From a checkpoint of a small model that answers yes/no questions on an image's attributes.
Training: 5700 steps, batches of 48.
Rows from block 5 of the fusion encoder, named by matrix and row number. Rows with one number belong to one neuron. Each number is 500 + 25 x the weight over the matrix's rms, rounded and kept within 0 to 999. All counts start at 0. Numbers have three digits each.
# fc1: MLP up (fusion_encoder.blocks.5.mlp.fc1.weight, 768x192), inputs 0-95
# fc2: MLP down (fusion_encoder.blocks.5.mlp.fc2.weight, 192x768, transposed), outputs 0-95
fc1.197:501493522506508470514477490502483472495475508526477528497516504493537481491516501548507526536515478553472549468530461502487517518504506489490516511495482453497522494516478498477480519485492458511500490472527496505497509502494480502483529460483493499509546476476476462462504523502463544498
fc2.197:510529496480498500549499472499513495504531491486496510523512500519505491479497540498482486482484537481502489503482499492533516508483506476522481506488479500515513495475521511500470524467549496549544511504493515506491517495493498523503472515508501453510502524541475526532496548511529503508
fc1.198:517526466476470540514513531511515518512477489521472544473485521501509486512493512514526479487471500486494506482508500478541468477482497551476490510510473445508514497471508518453442518485466508503502470482515498514488530480500508473505455523509508482521499508540478443518515506477513525516
fc2.198:509455476498472517454494441521475537498475530516485469483518486480525518492512525517486505498504487512493516484512476510495514528522500479511532499511516550477510521508509517488522505498515509456510507494508487506531511468508513480505501471486520509487482518497511529490521496471524476475
fc1.200:482468486470482487457503487474481502524475485493476501496511527512513464521482532440482499522520549533524498527528491494502530455480521472490489522528464505532490483504517512455484513474487458487539499523486486513507497513494515484479498480528500484478500521509469519512498483477489464473
fc2.200:519522492550517523491489501476472478509534508499519496516512503499486492477514507510511501527505515501501501529490486503488504512513502506533506479507508505501514487518485468533495468518495505491515519514507494501467492485490500516491487519485488516539482494476510450519530535528496507498
fc1.201:516527507469503472509479472502527469531517502527504497498482467472477471557521506519450475500508512491523464482492508504490501482539518518482509459496503497508498537479488481481509515513529505488499527494524515502525500514500488472498473503498484502509537493534544517470466495452479464521
fc2.201:494501496490457505475479489481513505510500490493471512474525501513480502536496482502481554535503505484487513497520541438461499509441467478514481509513513530452488537475529482493505521478536496494519497503525497483453516494503488519493517511481497488508505488512501509498504505498512485492
fc1.203:515547511485516523474518539534499465492476509483469492527507528534525521508442487536515492494470508491473476522476493507484479520534512481516508440501467461509485508484498507508525486519501505510534459488550543464530552516498502487522532510492495510457522451512522462531516516484511500488
fc2.203:491534510470506442509489511462508504523491503540489510472525498469505489482470515484487504511515489485522530460487519524477518505468506479455524562489482479511526483501498474494482478498503494495515514483462493561523482500545463499478521521505551520511530474453448525481485486491529512470
fc1.204:495483535502478492495517517527483486496489532500467521491531525516461481488521494527453492540499496490474480515493527500510547517524505491501448478481510466494495511504513469513518487466505486475492493482454475472492495508471511483499507479522479532480514481524497510493466512489532474546
fc2.204:512526498479544491496468491471513520516491464530494475519453478475476485516506514503520527468478485497501495498500467501507483504498480486502523521505474494503513498482513507529480492518509482484478501487505508493499512470508490476510497514508501489497496542496513490492542499499478492456
fc1.205:504521512528516515453474533498512482509542515507534504528476516518482537477444489464472463517530518517491500478498521503478502459499488504483492491449472495505483497505517524482500489515467523470503490534507495509539499534524500525510503503483516505503523510498505521472490532513492468499
fc2.205:528510483489494498481513470478510506490497531499497460457505499504500527499472505513544504511467487489493496509497456498510495488495514485555517515525498502473508546482512486518491510488524482468487484490493520510496512477481483497509499495527485480497489523488530518475496499520523488519
fc1.206:469524486471486482507539501493445475509475450509492495484565511520479507512452529509555476453567495515493480486489512461506510447486491445493527498464451526566537480483506515512479509491518516517526532537497461546496524508511532491483509519488485518506514471531486526468490467492553468495
fc2.206:510486496461512488497445474455557513455536518420462532492511484496484488510531465527527508503459502487483508502513491494482478518542509516495479504486519462505437525478530518480503527454488481451450503509495486536499482497481465455453422516513519468478475481500511438496490481421504547490
fc1.207:468491478482497502518461543533531511508520508505516530485507443530523496524478479510495507484526453553479528501520504513491493506476453490471472480533510499480491489519464544472477495535506502521531525473494551480535488522458457483535531524531502505545514471545504497496469513478495514490
fc2.207:524526505505490506512531467499488531466472532464502483543497513551498508502496520493514506507481516464508484479485484520487519509563491514514525501466532523485530520519498532499529508493486513497505516502507506484452503463492532509510494525494503464479519486526521526509437460510507526484
fc1.208:539513457447533506497550491493518499461476524538496468517442472501475508482524429499496536536521498534529536493537490489508494512467548492489464461514526483466488507487482501497504513529488493505507525494507512478550504484469487485520525515536484482495514520538476511496486527511495555485
fc2.208:524481487486497488488441502483467495537523564517504532460584496515440478467502457567471515553521574488475551495490441522473483514499529488462478469479487508514536519533503548497498529454513494522459500470464489469478546482482497548475496484520507511485512537507560448449522479497469512510
fc1.209:450493481493461491482493481466496511430534493465524487472470523486488465494499500448491524493508495540518497568495479489506503536485483512511496453511517521496496504516496465523468536483501517464508508508490479485482529507523527521477455527534503500493504498491489524496502490474537436517
fc2.209:513513566472517507522502566553496484509483499500493547506463475474495533494455489537475512525458485468518493488501496485523482475463494487478523518435479493451515532484484528529523533546492526566519474509540518507523465524483486479520506486515540511501509514461486515493490521466473539493
fc1.210:470494473524467517490496474519538451471505522541491493451499465515535542507459539480511449499500518526517527482465502495527522508481554537504531502529459464512469540533474457504529496436478530521488502530526461490513475554505541490505529479454524521561527527513490518527506478539492458496
fc2.210:522525521511529502497527526506505527533516525476536516591539511543482472495492500541442495468518502497480462539494508520512533502505478456485512531449528507514518496501524511510485521494480491471470494505500525482526479506486517487506490511507536507493507508474506529503568505494503511499
fc1.211:512477469477460521462467447547496514477504503524514469473510504482485526515484526483499523491471526465514481509498471534507516488532485484495530517462522487471467496510507518540486540501479475502470479467502546539498465487500464520514516485512485467517485536532528507530539529535508468513
fc2.211:496501484517493476499500522476460476511502486537509528530499490500514538512484494507513498525490480492480508512489493512499511496499492507505494471486474517517496501484484524490504485497511475529493478518522484514493500542509466508485492487504507518493531479501507503505493517480494492468
fc1.212:514489527519495519485555466473490511500473512560506454470489531537441518492492519500469521531479527484479530486508449494490514478532495521540494466484492480490502499494517515512449516457475453522530479483481498504481535435488495517496533506501509497460521527469494460511479522509532515505
fc2.212:488519470506527507494489516549470503479490478492545504495497526450498531547500476492553516500503509493503521490495515462522463539505481475496512525534488483511521514491486524507543498494503482470476437523513502520486491543506510475534460500480489501525505499537517529481529523537497495494
fc1.213:512477505514519518546476506526549499501511527511509579510469483480455486460482498527465455444535489516495479512516520482518503464481493537581508526441551522507567508505525483524446495505519534477511478472483471446532533475526490468504498461484440503475471495501476505461494500460523498508
fc2.213:493553521492484501470499548521484511517493478513466445495500525497497530533491473499490495495490542563499519516485504488473501487503490522516465506480485471495485467463541502477516489505528500560472509510543525522477497490482529538509530524483546494502514566467496519509534530486501513526